{"model": "image classifier", "depths": [2, 2, 4, 2], "kernel_size": 3, "widths": [128, 224, 384, 672], "steps": 6600, "lr_schedule": "step"}
Rows from block 6, named by matrix and row number. Each number is 500 + 40 x the weight over its row's rms, rounded and kept within 0 to 999. All counts start at 0. Numbers have three digits each. After the name is the row's rms in percent of the matrix's.
# b520: branch 3 second 3x3 conv (model.blocks.6.b5.2.0.weight, 96x96x3x3), inputs 0-10, a 3x3 kernel for each
b520.0 076:596483492427498498600494541437511501594479499469530555482527467525491566546580540571513589451438452583543517512499569528520497541505517512509430517507567513538498445445430529529524465531486553484528508496508584497518504549508435477485592589585538525489531492582535551518504524499460499458628542575
b520.1 099:411523514469502512463532478557500506432564539439399517507455536501517504363433495508493470448500503470408442499544435468500527481460508401415527520466470444536492467495512450495517517504432456524441517487479475510439436491526559485447459488412424421518525474495460505542455543511495495426397544442
b520.2 068:567565445516534446581553499480494528554545497524524550503556557494547549525569517527535520465471443484546522490507534487506512521506549484577522564504566537563497505532423539505431515543467510560509532496493553508532491574559550525540486544546509551554557521572535571529496584495551535516495535520
b520.3 111:428457532501475471553499506438495520493481484479524501483464485463491480473506511540494432487441443465482454484501482482456483491504449464448486485488463513407531467488495449526454581522491518474498449479454532512434516486511549485421548537512452441444555450473514389534452455513538479420525566521
b520.4 115:456495492434512468507548489481473547470533511430413516514476478539550485453490549506504505483494534560411412541501476488485506478432457415455490486499485374513566403498532500531480547531475469506489473466482506506491440449466537511433508583504374417464468480503463502550469488496454523410489587464
b520.5 100:467473489453549487459441569462547491498469532539536401515527448523507532551400413517495464500433428554525509484465524502458476472524476557518478458515468495446497470474465428541525504444455523418474488521464504469479531450360477510535577427475498545402449473462504450525476443418497527519563377516
b520.6 051:512517572567521480528532520497555496479496548551455405545495542509514427568447516461521459509469508486434378491515511492496522497543506548472577528563479482448523530501547481459489538469485507498497511517517510537513551478590548563457550493499517488551516550504506457527518477572579543492535461477
b520.7 110:510517544468461506486521486472514494457494537455427392490443453527531462482466450487443467535501608519480462544503475521462566503492480465386580441521499402430550488491576439493483467480430510451561502444565520509493517456523547547449498506552450403561414542475454381545517449502503523499532567539
b520.8 099:538544443552503514549489538531497484576502475503551572532487465512509576488551545538470527465461461576584586517522508528497482511518500484490504486523585512520494462472404563541526496514487532506525533495532530527502436477487481519595483557569459485558509516534499564485458463464525486586491504599
b520.9 106:431512475614545513413469445562491502547503498541456456530509539564541563405456473473388423524497537456500489451506446490510521514504462537519508507513478409460485520534460508501443514481519456468475524525543459488455408486468554567617382507486505480512510494471430449472387514429588513583363515527
b520.10 069:478579467550566519500561475528503516497573480530526583535539530471569533494555546479494479521531455468458498501518498469534516522493549445546486570477553527540494472570459512492475539572510437549476526523524513488500461539519586561554453544479466505573563511557505543520450570467559557535395568441
b520.11 140:508507513424461485528479476441454564486472538472402442453496560491452518426331406522510457466487473503507479505485473515471493451499516429518563444484480496533464487503527472476505474426418532521470445505485477511481443558486509472475518373372445509515481465442519517516479560468475491495479421432
b520.12 079:471511492508471492421511432538492511425530493495387411552467523492509454427426523431420434489540588461425437498496453485520556479506464515474586521496424427465527552528560493468495505501437511481511479511562466530455527467519510533497515494469445475551467520411457443544515469482499498519432545441
b520.13 092:473515550540503527440486488506541477464506499530438424495492512525489429485431517426417402502521586427457433487489429520510555501541441531463598481503419434410494529533558466491496499494523515480520503525571486548469491471545509549493523507473488452558473515399447385510461445514518518502509526481
b520.14 123:480486492565518523478466522517518480522479499454533502544473408519512521423432486480474565476454520530538567458552536474504510459531513472466512420544556486507487476436486526494507432499479455477580522501537457526526500412479533525547420435571463455504407524530460537481518439507572527568425433589
b520.15 069:499560416523479510485525479497490426472531415494509528513499495473485538514521492488447480498511484439515543508515480531550507519497510496504535524456566535513461527575486544528510512546497519537506541521509523477494501517560541498588507502470466466610492502524524533521490533476526484565450519499
b520.16 108:500522442531502495542502492504474501577498485511516565538493507540488607488533573560448534467516475544568564508498503506508486519487504504512538529507579485504467432451410538539521508531487524501473517501514532527462458483456455496605496566559495496550559487546480541487463486443487483594507519592
b520.17 115:438518521525530489519524555444461424467493501512533439461442511458497514477477472586529477424473473453540482518472494454448469512515435472439411533519455502342552416484425437563475563542551546477488491510408516510464524430509537497480536501529486497414573490477506345522465460511541490483509539531
b520.18 113:449516485586572551421489528522514472465523507604464464494542492507537478519421498422443418545561522475488421493468450507510535480527462512505538478505464432414524520526511469519538562524528468497461529515547406528488446456510507542535527494498491503546507491474474423503410463442542560508479490476
b520.19 089:538489467433498479549498519431501497599456503460531556505500478519457582490527539570525585440458458566584558490491554512515475481495509516515457491521559511551492402425446527529531427546488525477521449522495519507516500495516392468534559519575461515450467509534526565524528487520446477509575463585
b520.20 098:535542462508503465590551523479529431534475466510569527481509483494510534541611532551509617480430457588519516532512547520512472523526538513471408511524565535506484476490421518560495529572528520489520529495514586510522501502538494506481553589590527506470532496595521489501472504511494471444603556548
b520.21 110:476451544502498467469464521476577481497460562508490396505511413526529447545401455496515488521452535523481456482506519509450518467517480542442509437541493481401542490454516450500540516428455535417501477502483487493493542439425484549435600474486488503434421510468470414551519423474535538431594454499
b520.22 112:466561503446464512549533492460544495458575488502517495449473531507474504496524504558474466440436449535503433535503475482487504492501484438480538508456518511459513425570486444520480558526493534508493445473526535496472479472543565404531516529510426436562558404500529426519460492520516435538523563508
b520.23 070:507406527409432469499457483407510558478481542435447399519472493515467466499389496510513509478450554571437420532464534543484522508487464561502551486513426490465543488443590455484526450460426579422503477484485533496449569490445496468436611426505487519447468475452527477558585441483506468476608443485
b520.24 108:472591456542526500476542411500524465496574441531552517488520539484539513478564478510471447551529499481501541493501442491543537494477507458525536530440523530491479488577476490537483549553474488553477531533548525463445483543543552538596457506444446476570537455510509489503451559489523519592445546429
b520.25 125:524526451466534526506470491469496482493519482510506532487482558429518583484491496493452489506527498517583569445471477499521483483538493428567535494513533502464462488517462486554525541503447465515467484563526436528493446480529411491611426494532346549564465537500504520481508451531420482593438516540
b520.26 102:472513500417532502530497504443506508528450448455600559479496468461402544479563486538538570456475486532560616485483562483524473447485551465528462458491584550549463434480456469556506455546463489500555435536553526464521497521563447428550497507533382535489427457509502575502509537574470480531516469547
b520.27 100:492498505482522431549494443454500416607513505499539511465507523576486550476501474560497476496510511505505474498525462526454559498473500511436570502497502462540470399479428536503414463516489530504529507445568518502459433509561505482501553538532503435506521508487488520494430536537512530484567506563
b520.28 113:512444491513515478573525543500511501526462507425563516545462435532507518536596552480507602486435497562518502504512582510495461490502538509444430474561539508479501507428477511506524494520552488457566495505493598485530531460497479517445537580593491498434477511581448481497523447531493503427577553573
b520.29 112:474540477586551548527493448542516524477509414528500514517515514511515488478526500386447446555513518536523503462497478552516534469490514524516513385354533476517498547554525499483457563532504446524457540512573458468520446484513530555564464490480521496578391432489503519504394479485560535577498510464
b520.30 108:468503523550510504426465534527555477473489546545459413498504464530514413524366498463470433538533569470477457496493469512482545468541440533455556459540429446385546522516534449500518526466510513456487492496530427557480517432514493553438560491512487480552478533430462366537503427488528529441529489515
b520.31 113:428457540524523500445452449520552470510488537465431446529443470535519514386438387508405496457468552464518476454523481469480550503534511542410555486531514398481474424504473489459459431447488450442536527501556474503467472373484545518503406462479562395531471515496436459471459432491571525512431477500
b520.32 098:551488469397536478531457508382484493603491502472486513390531461533473545485425457575545527519507484541552516481511542544503492480490542491512435470473537495538449445456483555557492458479500560491473500529493503480512453559441448482529584467484451511400446488507562534467475546486440517463602469511
b520.33 125:470532515503461445458496450548507425454512513442441431536488527511546460448504480488500430488511586473475472497519420472496572478489463503427588515531388437462520461534503457444395473447472461532541515462536477496454506511556542520488432517483492425559454550445415447521488538535553492506457572505
b520.34 070:498464499378518484535471532398552515504501536506493452477499413519483483568356485535541551522480532615488488510468554534493483512493516534483428517488544512455563437484511452512551478426497558429488488503478523483506524507397514500476604418500483492395429464559551469549539483449481512494596407481
b520.35 058:465545493413536512487544480452523472490562448538516504472466481477455489511443486518456529517526521531461516532498515546547520554499531491469511562409536491487510434574509471563521495543490539502503517497523521484491502488489545443511518459491440429512489395533514474521508524485492478509453483451
b520.36 092:501448541474483561507475465483529484542495515462413545513483507542496504443514522491411417468456500507495425438507448526491516538501492582490546529454481378501461496514493527444512461454560474432507522449541505511459455420435506507484485547497584455565511503453380480464431407452513507502530550536
b520.37 115:477481518499520527412457550456547509473518543527456428483531464486517449484358471501503443538521545508519428512440514514460540480521453539500503497515449451384535495487501429519539484471517561428472500472519429526489524456422477496476544457507507509478513497447504387521510449416500496473492456508
b520.38 111:466443500507483462444520459482522513513461539466530428580465529511489519458436502461512548483474572513477485443534499473477516469470504536469541470534481484515496446466524480454471444514466452487556484486488473484483535424525465489475448392542519468471458512485478528538549455542522504500430429534
b520.39 075:501543442480537466510517525458514437490492447515562530498533454489532528566569483535513587528456420544511556517507552516505454503493551489503428516511604580535474472529436505558519502492516510483511545521489536440549530569537525552524515546503452516525490484611563538494501573531496542508541513478
b520.40 129:529531511452501535501456552457496490455522546446423526462516515482512505444402436511456505493500453470483436485495492517469484481508516413502545450504577425376503481499509452463533455430517523520484521492501481478553495521485463502456427418481427473555390421573454367465494532476467512490456418497
b520.41 056:459468531489471471468512469462539481440504514498422406520496526471521458532418523472507479487451563524443405507507495505503525512522500573486572532524474478433527524536563498476508487482479524480506536478509498509496587488541511536444506460518529482531478512483461439536565480561505523483475480484
b520.42 106:495497513545516524512456519497484441553437457489470546506470480529501571461474545479440497507496430531602554465510452540484457513524458525472455493485514446449513458455451532533522469460504475468492530534488490535454435433419470542591496530554514483457501482480461484479431449442521515576534509620
b520.43 062:473473509419467471473492471433540499481521519472423430521499548504478490529383530508506507452451572527469421510494517529509531510505498587519580550500466478462527489525530479508506462488476566488499502479513520496477596495539507482480561429501535509526490487469494456552573507550481486503500436480
b520.44 090:502455563462457531500470461480559471504473524464370457500472472511488464463435507476440444463452533520496424460495470520487513540529468585448540513470474375379500476518524490449520429427532496412519506486523519516467500397462481506454517498508578450562496511453401387472475390475498518498545523536
b520.45 110:452537511606536530401475490569515478481497508565431436511485515531511432483428512428460419516538591430463433471515439475514548488536437519476561492528412393430497543540533484459464540499526449520503516522565424557477464460563536555509450521506494486550480542417359388487441476513553527504414538508
b520.46 108:485528510514462506449491388511514503488553456502483473477491478513501464460496461461395438497463549486453533462513443461526561494491516489495566519462540466482405519526503504482506500512437499487500485471617494464478426492495490464531443468420430468588497482480457475452435470472498441536440508385
b520.47 084:504536466453496492525533513454530443519479454478591544506513476501447577528590525586490553486445457549506536525504502528511482486487516516463482506485591571545469414509431489527475464561502537487516491497527542462493519509588465412531552528553488463512486468545557540511519519551461426510580492557
b520.48 086:429511467553523559413490477558506523457537499551410518511496536478506479430450551452448423495564553433459382495491460500548548501513455507527576532488412439489520524546538497487509557546543439509450512522556433522453440471491541519541447527472506508570530496429460472507420469467516503538378540470
b520.49 110:464592432575522508477547449531499464486559442536526523519495527483569535501570492478472461549530502473519538485508441490538517478479497464531537516455523553524476528567478511507507543556480458552496535525535489476467443527533570555597426517488453471609536492508514522506438509457560506589407554469
b520.50 099:534565463507469499558518518482539446575533467556556585444500482492496529548574520527504550509499447534530554522513530521517468539526523466503450527492610521487490450541417524564517547525477520526491502496507537526502486521533462490557557563516490494542552492573510503476471517504475488542559562519
b520.51 108:541528445452540499552466541483514496589483503458584569476521441504500532505552520547512577490451465524556553496512557511525473467507549451510454466537627547562478486495431520543536463532497529506528463521521510484565498556510471506511532518542418540532462527592523572496500538523483529486562494541
b520.52 104:507453521501495524438508530469436470532485501519420459467403438509461439458393498504445425489484534458508460486494474521510535546535423486419516505509387429433462493426551474484501467502536497473509502498529493573436500442455522483395478532517464445444513506397477406484499429485520450451461564534
b520.53 043:434483475484495436454464463449517452471499529502491464459457503473491467513458477489544501525500544493497496490565507513544543507545539544510553531546530525483533557580526546535480549514505478524495514527496490502513543462554541525485502468490516498539496520513510484519501479542550525490511464484
b520.54 132:524477423450524517512438532474448557516492494519542503489506529482459555518469444525472471411473467486580568493418512480504508446527521443567542457509490518493427488466458465501524494448443480495467450537528460495528485528430466429562468408518425577543469471478519523452526529443465465529458413553
b520.55 103:520500431435535498509425542456471546529476461493552499476487477484458535551522460530509547413437465509556575496432559478527465476512495436552451442528528533467475491468466457541519497479493464480520457565513501467533506499460471485543488483534361560498427474543519506470512495505448497536514451564
b520.56 081:552473523411483495564479514486550502499490536453441497498501432490478512564526516537516577477442450593489462513476578523491490571516513566445415527516568446418521488468467471513545431436461545431525503495494597498503538457450460481462564538538569507502514496593487463511495463461457500492600519552
b520.57 111:558496483386494474563472509420516503586494520475517551459521437521477551522517487554552595486451453575539544501510576514514476539504537496506388527508600519540486457480423525544535452490457549498507474514500565498529516547486449477522558526513485537472506494591546547505516537492453489499588497520
b520.58 092:392493480565538454475504450533516503523482469537477451555472591557485591445480509500440447478526524486504491465511447490490507515474492573477525510480490443497498435503445476527407520519478466474461504481505492495466457443486526493583450516552555481485523461480470485495418502451542486556433488575
b520.59 118:549487517455469433565525466447442513580482481459454511484528496579421509454453489565528512440453505524528505492503519471507527491485522473494472487421418469571535462427490570521457451506472535477527457462502519510510483539484515459464558519487508479415487473381496551554535523494546474449567513489
b520.60 049:444570498520499496487558503507495480437546491491467501461411493441466444465429502538487510525502532527473469545516502517520545564522517506470567537481509459449523477555463479533477511546505515536526587481549540540515503466546564482511510461533510477592541508533499460574495557518572484517479525520
b520.61 126:537507542499465473573515498451502513586497514465475553392542519541458459476540520538550506531505473470438448527518505526443489524418493490459495546465503500538510441499491559518481491539564534492502522428488578513455445522521467500442572581526525404434538500486504516488484536531484520445603565517
b520.62 073:546440503379496458591480516405518529588464539412507517488505494539451536509524529562569548449419505577540486515500555500527506518500513524532462530483505488560547429474455527482495416512499555461512469505495573500509512525471441441478597531546508534430507471513519560567540513495469459442651486565
b520.63 105:450559447485467524509534518496505522476550502542457567503467538493513549541556543554435470442497467520520479496483500461534496521509513458550492549486566486419461453542428479519524557485491493500421479499516526491478445470464489434548485571470458492557579428546492450492418474443443428545478584475
b520.64 074:463541489474526504523602512545504481413554487472494504500490473490507497523515537543449498509549480555397467545479478488529489534460527445451488531486549451473555468568552459492530517545552488480488519483491556502504426524495619527452540525514413429556549512584494452550429510471569545491522562454
b520.65 119:459499514436499485461531478480495540474527518428388519517488507540546472430475553488487475495517513542419316535495468497471496460461413453449514493506494405507546452526568494531509538532489488504481472456468455544430448457463545509376503587500375415469487491489488477513457469508469506374464586488
b520.66 109:559534506485507463582497514447534456612467504520539547445535496541488549540582512553516568466463443561535523503510532530499478526514530514481424522506541512517491425465426537537485514524492540509510503495494576503507486527556446499479583595562541507438550497543516510491481524541467516424625543562
b520.67 124:479441433506476443549510456511453435482495455502529530480407417452462416500504496557488485489466497476510513496491476507445491449507468448464501478501479560515549512468487471508427553493488456450507465482443507526504492469490539468407465498513470500460544495526558516572468456486528468421453512450
b520.68 102:458533474632571565429507501561507476483544495614422490502517530493543464472454529428464427542570553420468399459492439495532540503522459514513544514513439431459506553538510498489502572534539440527465555524563429553491433474537522569559452524505505492573531545465423460493416487498550563558410533488
b520.69 061:522472560416503463561511510425569483479485566499484421438479430455469443543411467531566549535462523597488437514505531560484521517525522563443501498517535526458517457489531463484522453467457569463500513510473554530535522526482489525416631430517537483495468546565573455540544506526513545441684435481
b520.70 114:576543468483502473574493523469513476627496493527546573428527467518501554519568521551511555488475436560556565508515532543498471528509519495500452514505585522534489447480422545561506513524481544521504505491502556512508456534528438493541561584554509512513546504553531546488478519501469502501587542567
b520.71 108:474482503420519503475450556462530503467494513525502417504539417525549492548409412533492481505479406598497497528439522493485457497503477544512432482499474508369544453497475425554512513436513519417471479517435503463497525431366467509507542422484519536431466434497529397513493438402453529514546428495
b520.72 094:549496493502510458584476518442507478598463520486554530466517523539507560515590517567547570505478462575574529507526526542493483515526530537486453502534516522518491445438440551545479501543502530501518526485491567503525451512542477531473577606597550522408539520518537515487471501525512528442627552592
b520.73 108:532544428546507460584562491489499486569489456537593560492527460498514510496614513550510547502469450530546579508511521511497485479494540461501456503496586576563474490517437555517450546568494495498530516470549555492511455522539524505505459567553493497531527501545563538513474534492540511491496558499
b520.74 086:519544472522477531532485455464527465584529446532550577459518480530503524482575488563468460537474457528513558502503465559494521510496532510499541522441593525537451458542431540523473518540492508501495525441559516480466411492532487486542513576501506435580519476493525524490421517498497491533538548512
b520.75 100:509499481577495441510556503524409515457490494529501463510492516496595486474567494448501414524483499533536468478497456440471530497505474451505560492580440446484512496463495533485445551533498461504482509469466523548454527470479566536434433600588461513519491562437446463514522462457547477424492620562
b520.76 096:532461553482487466544526543502515553504470528463499397529471447518537453517535457497531527524404515612489431544506547495455517516485466499465524423544466471362557512447562485503504493433461506448548452474442569508512534423480532551403514552580473502487446503511478378548536386513506522413583571572
b520.77 119:463527462540527517444509430565495537475533479540457428555520594501505570464467508450441450513546572471510475474502453484546539497486460514545527466420449489517476517537509459504455516510450462531433470521545462494439471501515471498583394478463476536522506411454505528518471487479508520566369512478
b520.78 107:434501525509477455508479526523479546445546485444530447516453490542475430466477417517515447476444423522440447502529447498479490529444495481401452504448428505469478510454477500516456488474465453556479485473473555470502472493455572467361510523476474436393513443377541419471463521477518442411475512487
b520.79 107:509547474542510530530489518520520471535537473523513553532467474501523556474486519551438528492453463562576571495515494508492504509542499500496550487526570491479496457485427563549531500510468498496517532504548481542513441424457483520602442524563458468571466511527494541469457454450527485599438507586
b520.80 109:457576478530551542468507425530522465482579442536528471496515532520512540503522470501433410546530509481496512519501425533547516486516488486517520520419506526457468522584502464518518546539504495544459504549530499452475440528535548546605457484465430482574553417486529490490410514482528537601449520470
b520.81 114:518561447579486466571567480498514459550514452556589542475528507492547497506632506534514542512489462535537556511512505500496496502512516476501451528505543550524470477515436543531436562561511481517516542480539574512466463508549550545508491599551515488488557507498519508477455510500552522507535594487
b520.82 091:471556477540513467542505494484541453508503469542564504540486530515506567513608511585479554511477484572535543509490507531489505537510537569464549539503546521497509431519419513559445536554479503482503552460516569481501513454525520503556505580572569457528560462540509500519460512483530490530518532579
b520.83 113:419501491529446544478525475520445482504526480494478600525484512525490430447510552516503472487539487471403420529500481427530506521402496405455480522438497484524532423443467543488499555541545424544467475466503535486472428477491527455480491567441417388469537465484467512503447553501490435500451567428
b520.84 063:553556451503533466558537503502507506515569505531508533510555577486554563523573535588560535489501474505558488512520528510520512511522533529559522571512535515557516538540439553531486534540503518552505567497520549509539479539537557546553509560575558531551584537542526567537466537465537534514514526526
b520.85 047:437547551497503529462535509494563385377504479487490442541476489517496475545483484524479485525447502507450456504529473543522540495524507548412528473493477460427460520526521484520552523525536529495512534504541519511486555422541586540498610498434523434528464488462489392497504449495527509496538499448
b520.86 090:550567485541480517552526468502533483553556473556539600482533532505566537531591525543502488511505433525546539513516481514524489529501527484542539556432588531537477482557454569524497545509480501541484548483520548502478453538521534540560532593496529466581572483544496538498443517472524524531555588491
b520.87 121:503486539445462481573551451454465495552515470455451572491469459541427429466480545523557507442489466508465503488545528420511490507423531399433435492418487478565527444437466578502491521522529456516518451438479551501499451482454511490456499568452491469396461467414497537510483505502468486478521555431
b520.88 107:535483442438530471526435550461493561545499523506514449459540552483490540516409397544515450447477475497571496481442514488482492447523492472562509486525499503504460514495450494491503470487480546479446465525479460503518472533439503475554536390528443587471466498495526525472505518434482492484490370544
b520.89 114:477532535397492471531501544457538481503483467438555512460514506428451435457505481564530487522485427490496464513517512506439484461492500460468482471453522538484528442532451456510423521492501527516504428471481525505490539522554523449477526479528425440499534385485546445533475528556507471492524525544
b520.90 096:478497501578509511541488511489472477579482494521526545490525569556534546517599537541518439507516449495506472505514442513474500499473503516514497551481462466493513451497451538502462542533548506498459542457507558481447412491498531522512553602534545467453589507455439486510408509470535500483580568573
b520.91 073:562513461430524495552524497450512541551558486476516600482547518491509542504505522570572558474487458526511499484519546497527500516478553482583469583450597530582493465534416566503518505505513524539482526495510526477533457569490513506552514514474511550555530497581536594510487563493488521491459486458
b520.92 069:499584457567529509507549458514498487492559468529532575524532574476544564486590536541521490515523496481533537495519480487529520511507531482563562560471555531537495513587456559543469558576523458583491563524537551498515464522589592517605441585528515518587583484534503554530454532491566500555435588483
b520.93 116:519574503473513455485521471491520510514467428551473510544520555484448512512475528524532516477495486512518470462496484481489475471490473516523431442403476501539538453516507464506414487516476501542454451490452459533462541535553447512524473477489520523424475415476531487529506572515481512509484486494
b520.94 124:506482569525512494492488499472536504532477541472541439524469450499508488483494478484503542563464575483472514481549525503474537431506502447432550395546516472474514498455565499482484480494488506492597472499513490488520527484523481575474502452548435443505371528526455476518525466541520593462495458546
b520.95 076:456495526539509469560494532508483513520482504460499513536463494523472535470505543573453520488525497486516488539523529502504497511511501457429523456530527422453538448453484538555490528529496497477546514479473535519523479432449512476536560559624521452466517477529487458502482490474510508509545524613